A small contrastive image-text model, trained from scratch.
Model: 3.39M parameters, 48-pixel images.
Training: adamw at rate 0.0029, batches of 256.
Data: trained on close-ups of made-up surfaces with and without defects, 48.1 epochs.
Rows from block 6 of the text encoder, named by matrix and row number. Rows with one number belong to one attention dimension. Each number is 500 + 40 x the weight over its row's rms, rounded and kept within 0 to 999. All counts start at 0. Numbers have three digits each. After the name is the row's rms in percent of the matrix's.
# q: attention query, key and value (stacked) (text_encoder.blocks.6.attn.qkv.weight, 384x128, the q third), inputs 0-127
# k: attention query, key and value (stacked) (text_encoder.blocks.6.attn.qkv.weight, 384x128, the k third), inputs 0-127
q.34 083:537472488524564485458524503488490547542518506515537497483490495528468468469466434552491514430495531455473519440479529554465477476500496518571486464507441541510530528438457523430509469515540423448473490540403525485540440565476457509488530508481525546546513533468502538501519492561494540584534505518485457524526546505431466577377438452452488500523476521360525529440480540517503508457484
q.35 061:466522527512555521542432511503491475531506501497428504551536465460508499566525539482527474476541526450506501492594448450496557574497482517408536472533582448447472570529508456513437513488525463513505544438574545556488544459468527547534500557463492445500510467440496481524551517483520453423499525472490563513547465534529526492513522536498425475472429497570506405442495487467467490424519
q.36 106:477513527537603455460535515481466485512454509521526497401556517493534505474514454504512477400467468491468480510486556493448480498475431476472513429477542585444509578451468495443456492518466395499479473556441510502529525453473470515514528559508537465502506496574486564454498535490507489563448454506472506514500497511424476524422518457537481539517467531413525429472480595475475537486502
q.37 102:459457547516579501515430572415506509511514530487498474445516455506488489528464469509552503435544533451523559518558508500484447558533433458461502467468556546456541558506460497433434516503480410454554533500529561526473528493484491521481540563465514484514514470508544537531545520538491470547535494484472485505517579504398527554446541484524430568448485496404506466445492525514461483466447
q.38 108:487445542547514541527408559418510536487477548484498469461454424508449506526481484515539514462542561451532555528580539511521475556584480481463521470469557501469531527542461500470471511503497427444577521472564545528449511494516515569496553520453477481507487487475556494544561492527486490514578477489462501479543585477430569516486545484498430560423479491441459500488498525529477495449446
q.39 045:512461521470505512495466525469507506523460542534480494499515564497495484526467485514544507454514543459512528490477491566498516469507470517549510462545487519480505544480487460467398490509559447460475574444463573472538485537476493507481590521456551516499535518544531473558596512480504478503462488507505487585504490466470536583420459478483455480480428533340497468435525520475396490426496
q.40 099:508538424445431494484529457578524467487565465500477523583498578506526503523524529502469519594491485551512508479458429496527540468455530521522462545532452475556469426516557506552537515465527630529447505489496472464514504544513519432478460456524483544471520518495477437494449463496520508452498537508537485525472461510579496465565454516479554434515543496590502521517514421501535471559540
q.41 094:490545433472482472482571478560505439552578480511489516569569601497507441511515469529471499556503482575494522456425431482515524462406516524533457519539445538526455480487530523506526510503515572517408506531423484477575461555486469402464490465523509522494552485517448474468457476521502532524450535492492489548520475545541462501484426502464521428547523538544529489462542466499525497509545
q.42 081:455514523500516502511465553469442467430436514506482485450504500464545527473502549426518461477491446502522456523559561444474477518536476458426537501478567507473463541555468474541462542490451488541517516505595507527463576408494538563507508566492498448459487469549554527486486523462500476450461462507502537445495516499514545438574604482586482550485486428567508455561521522452462506510504
q.43 078:527487488508418501494495489534534493523563461486485510522446489533489503524528485563488562575529560525529526523472462457573528508482561489535464550479460485539516408538550485542602505475493585518533460504511452529490484548554502457509432414500444529516510488448497441453469438554494511495582557464475475527516509481557524498553486537457540502450575513601466516511478473554548482564460
q.44 122:579463567509436566516433516425476541425425503467515495518431397482480566516481545486480527529513560463435498550583527505546490501567550518478543502473492448507561512516486496531522467461474467504595492448590503539460537459512559572542515475507451493504472516445532489541539477462502470454559467498476511462508490458525522487558559511528500546484477466479458505550445511507509503449453
q.45 060:470474442511502478519501490502488476496488482516490552465519456498540525474522534445509492524472434514533466557450547423484508497504501444401482509444567481517472461511497495539563527499430536543531472540548533478430541479510535533524427480513459492474461511496481548445430494514490504475524470515508487443442514468511524439598542559560604535530520459612503473554479501509582458605500
q.46 074:442494486497495491543507482527436507468434488512479518460545527459516513478505518429502429492430415529508454502501563437420504522493470473425512462510599518491488516483499523479470509511465493506497508531558556473440565409476504484475519573566507448460489505548531555515460561430534499509446432500525537435448449514439499524505588471585508528542483448478547476523498464421511507521540
q.47 101:513442528537472533521423550420510511490448571512504452477436436501432508506489500520558493450525548436541525534580536528527483558595506477487542491478546474488543511534480500492475513501508437461580507454568508514415522505529546600496528494452453475509465491464571487533559469510477502490593459482484507472533571469493573492503534502494448562421479469468463536512504508504461510475447
q.48 104:453561464496582444472583475574461465503528453533516531476567588474522460475500448487472483459445436547479469488411499473422486454414474521502462466515460542497459502447498527468488514517494519514437482552426513458538457481452446428477502522565564524481533493567474551449455523510538534556412488540513477499469469533491446527450498459512537464577485509505559502474497498492517501503530
q.49 130:553439546517421548529417518414502543458461527466509476491408424529473541525471545488516526501520563462496506541576524518548476544573535460489528505437508462515564471511481505513519474488485471482577520458582515533447528510542548574534499464491439513506475523414561494526521446508481477463601484490483493460502535466514545478539549527529467562478505456477447535530451516546505492496431
q.50 097:445523538508617459482528510507469509494475495526499488423575531481544490484482457504505467418461467488482479491489537480420485495485413510471506433508535574446482576464477476438443529536493408496465518572469532503517509438465472508483543596512553472492524489568498545480514554502527484546439476508509505513496495517430488533402520454521472524525450545447540431455478562465475523460514
q.51 097:536498464470397547530462499525539487483542507474481507598440471508474506529519544505487534599531534519521504491511448514573514493513574508539481577522478412543503422531527526567544496474519598491528501444531478505477510552520541474505454426492464531506479512431496432531500463493482500448543538492522506501489491493572508469593482552474511474476545453582465550540535422524546456526502
q.52 073:498502531486600443486466495489465518512483532489495509446596504505536504492490478478513474414458506467507487458486541529419520475470455496484487460513538539447523599449475491414440477505493386509496527532429545497540520460457455500518561558496563485504512545553473549542518580473523457539452476495520501492500482511433474542394455471510466495524463550407530452461477541466485487472532
q.53 099:472565445459510487466573470594488450530559470499482526587569588480532467517527497504473516553504480545478511473426431486490551428415516535527464541535478496510427508484544494526523518462528579528433510500429491488567475524474493418473478488505521500494549491527431473478482510499519506499435528511519499532504430544530440515509438509441531418528511543564534460470532460481499499499575
q.54 105:509532432467422502484538443574512493489536462511476522570499579493516497489530524495449505599479491540506493465450461501525551465460551520537458535523445459569486413514543503572530506475532630546449486486495459474513481539518510437485465454514490534479508520494476445480449473494503519446485534507530493520469462502578489462575457522491573431532536494592493540530514435496533479555549
q.55 063:437543507472562497498531455496452527425426466500516528500553576448509488485468528478444464478469452490464460447475514515422513478494464524480507425530535555456462502456481525467445482490511505516440529515467536453546493446461481429497565548537569472494505510579483549551511583435529500519411457524510522490484386524481436529445505451521497432525460476474545486480500473458483527475571
q.56 117:564430567512430569513415480447502559466426506488500493490437385491490548488506580492480508535510562482483516520586520503535525529571575492500524519483529442519573502530521508522525458474468486521559477474589487537434536469548573565525509473468445461495446503447538489517513484492478495433574472452471537475508505441544534476575529526521511534481511488500442498536473510491523505491465
q.57 093:574445533520383568497481475445516566474449476482527495505407428502441534482522549499464519540512529497500520501545515535548491516553573504521533515475470434560560426535517503564549470495497532509543451459569462514446493502540554540529486439512444503491462504440544464506511458488469519459580471488445502485507515430552532441586514533500525518477525453531467555573481506517501510516465
q.58 069:561467500520490502484457547501557501558562515491488483529446453540465499551515469564528566500547557494531560501539462532560484498501551508559508557514446481502529490523492491516568495511530462468521472487481503534501421601520511532501450403456494531540511489429487448515534418586487528505614536480487440561529572482527524518473429527436481487479486546507483518488494524585513491483425
k.34 083:470583539527521510474485517513477468438518424487512581540508509435474430552549521531464471461499471432461514523522481521474496517494478555524465448494544491418417518468500492453502486463568463508553505479463524465503568427400540505501547544465519487446509479525436498543573579461493493472451460503500499547504429505440527544459520497478527553430462498484453438509536499466486545433567
k.35 058:480415499518480502497496460500566510500600554528492490510529551533491485481468491539466493533489537468483509468456515513507527463467513513523517530528500560576547521522499532433528446542432503452436504598472403493529454511536497471467468506528559449504553478494501477458493449534403522565543539430463538531513609534490489482451477557499482474524564571401548498514533462533547495495473
k.36 101:496583461559504554471574461577463527475505366505556571509523601471485480449563500527453476486462384441493524455522506526423490461516531519569465447490486477474506458448491508512551466521535539510435490487456519478494512549450543501512512488456505523467464502518464514472502554490513478479439449516503466573475484472508522477499479520484560534526485537524507524564507554465502585504565
k.37 112:436514510540519516436508513574490530389574429514498492510533611492472443532512496501474545552480461461440549526509515505423465498412523518516430475472540566503475499459485593463598481494495511511504539511429527458515490474496550455411482521531536532479521489522477537490536490502492556517514505469539449571469501516452477498506535494444568534509551525506556483491510449454466524431524
k.38 107:433489524514494488417487496559523498411596453516458456536526556511488452529512495543473553521480503511432558509528523499475492517419530522501451493514556577549464525474480564428571477483483491513497538543438508440523500440495550468436487508539543512469543474524473506485511458499468549551513534441564459583502502557475480502487510485431561509485546566468532433489524418451472501437525
k.39 063:484496518531473528499502475514552485499550396482439487531536566549447447522585486541408464444493490450464577487573403503509504533556545548505482438479458488513447475532464507479533517526546438510520558493493524521543536471461503492494564427490494573471492419491466502548558506515466524487529525439512480537497549516454583507492531498483503535396476568519515499502459529462489491453548
k.40 096:544463494450475431558465531443512485577456611470503457457496397529524541511461494452548520518528584530546439510449496498553484552532499458435543552461506467498517479556510467518422553495501497498546465457547504561484487510552444541520484497499435487546515533470539507516493477528529496483566557503482521391548511491499518498532527474563429485480491451526464524454473513566516455517434
k.41 081:552512498504497491539455526470461507565481532475522556437501429526527499475506496455528467471525496422567470497453499539493469533520536439465522495426526425417525490508510486488486523506570484495575465459512527565451510545508453549534524492437399487538499538433485558508529548540514491504563504528422536427537493461440523528525505520590440557486433466499434512479474543536541509545438
k.42 073:503443479502478480534530425561502491515563503467457471489526514566512556478457491535491477488492458595528525444504438410483522455537531511528514547538428490586547461483479497545529485605442519503433548556522471495493457572555495465482459438540473535506480491481515466527434400515447489515502573472516470528433568500516483488494492534493507459569500535546534534503504473550566461544488
k.43 066:480441536469498475534463545486508508484483621493470464483487375491514531544461440468528551565540579551496468534458537531527531552460426513473498594507557517505475528510580471454440546424487530510568498441531507543471478501568479449497432556486470438533535496500512477536526482503517484513518532480528550469540455516487473523491530455512441459498521433499484448448498480501448459467450
k.44 108:498488495446502495471524480471543477507468534543472442565479518495490532536450494551466527507505543586470518487542498523554544473521458513524502509635442521576509570575509468518448483473437483484431556524493450461588444497512499455480464498556563500488505468514500389479424484479471546528462497499536510517506535549559450459420438501450503427543563524482545500518546465492483476490506
k.45 078:523562487414510496539505479549469436533481559460531554563524485487593568503496561457492499524550480592545461462461477443514566444485473521564515589528496480473522551483542470557509458464509542528470514490523478509538495539521520458569438488502526480525500545514436482515407517458499448450434537524534528477469466504542453491487457517517511416571524500493450453495544500514581492546539
k.46 067:517496401484512507496550485477518480532476462559556542513455588484481479457468530477494508475474427546535414450441517472504474453475513500484546508540436491500538477512488475564516504520491555453440423517493435517533433566477480553548474509540536537493448534447524512404439484541541517481509481559488498455527553515537463417522507554553519459543454446562491588509531496540531511561496
k.47 086:427491551517479474435515487576504481437573466515463458559537506531508492552501502539468530489502514571456568536534522500505508509431524540519441517526548560547461532475481558424529486495476471548467551554468497438526516421508541438470520518545516496477555463545458498513513453490466547530490551443569478591468482546490500502484480460437561493478529560456518420474536435446473479428511
k.48 100:519575481526558525571504538506461497516474470453553572461491493463491519474546506465488425457497465431583464482484452471468467490554475503510510460478474432404500443463504461550445512536584530480515473446539543548444546556443465515531531538454477506490455496489491520520516560476502446469462430561479510421465473456467533510495531533539500511499402436533485564527458559530532531540513
k.49 124:451514519469470476441507504525532492461489541516450418548512549505505508548451450496502556572516545618452557520541480505498548544477481514523448510558516548576497567539492506484484520453442507549454581502497507454541479465539515455431473499559542532494517456522516423499466461487494578523486549468555477525503510539522512493468465459427492464524595539509523429455546468444451464443515
k.50 084:464564461558518524493553474551472495479531382509575581477556579481464455455552552517473428476475375416518505463477483486420473461497546510524480434478496472461471445435463534520556453562547520469467486551492510479493514539442498504516524475485529536444452520531459548505517554492479497500457462521491471526437533495478524502496540540512558508540460526503540542549499516509547533515556
k.51 088:527399532467497453499452529412524509531450619510449391496440411525512518549433475483545570520534618564480480548494520502581501521476469495431518556502518512532516554531520490486444551453456465499558497493513485528501474460544464504483481526534519481548524498481541491495491443527530531509557528498486530433544502524502469525515499481494442473484531467472509480453489465520462448489418
k.52 076:492531440551494508425550477495517543480526385543554523516501614468438435475560516565450492471475423409467508477501509527435463481496560532531512433468484493489486451485444515491534443500518491483466432520439482466527496490461507576504546498508531506461479545475506543429513503525488551493495438531454479544549509487497510469528531530493559537454488516508535577581502528468485580478550
k.53 091:548461465515527509547477524444527487591507525471551540461495425538492505464539515508512473469522502436545445469436495504532487478499494450459554519433481457448532468517533477505491495523513488428552413521503461593484481551498441560575502477461436475529484543437508541471507525552509465493572496537426559453532525472469480479520506551585454529472468474496488564519460547582549481571457
k.54 107:534484482443484444562475523417507492584442599478511480464459411528536545525474502462539521477538578533554440505454495494555500529527495463451578547472488469499487497555511436514412551483512512521547448471548483569499498516525453562558509505489455466536514536476533494506485481525541456475538544525459536394557490516514514508531529470550420466471462449504451508468497506555509461538460
k.55 071:545559440522492549518542492494486484535479463532543574472497581516477480443520563506501453453485401472543503422453478505472487467543526475488489465540408449482547470503485515564550480533480480454394452515492474506489480563480501537529503421497499581510470541492545514437435506495502491488483435537480493444499564479521547403519494536551500519538491496550569568512474551520567493525532
k.56 114:496467519422448501463496435496520491502490558570460436573478513501547527482425542543475534528511525588454525472557524514542555465507532538526516530571472549611527584533510462501514468442437491519430513523489451470550435470551512485521472490539540469503527512505509425440416486508480511499466516473517514545524507549584465488497449463460518420524563547476521445495525453499489468490519
k.57 087:526501529392476491518469481510499473529439577488462469571490441509549582513419505533493534501540564613503505504558502467560557474527479521524510585614501489576525583546545449510456506452468485517500524470552487506518465488569526490538481495524505457508513506521509397520455504489518491448469513501542543485490463530582481494482439487472497427517510516481459454489546488490528441498507
k.58 085:470487581474537500474460485543497482432525557479437481557519409482535507542503495470513516534516550496462545565536524504508508509457472543482478519505587511479450561490500491454467531455511480541598558521520547495492532415484540461492547552490491466513529468525416475579553544470501487513494531465543512540482419511474488581486468454457486485464482544407439401464511428463486485462514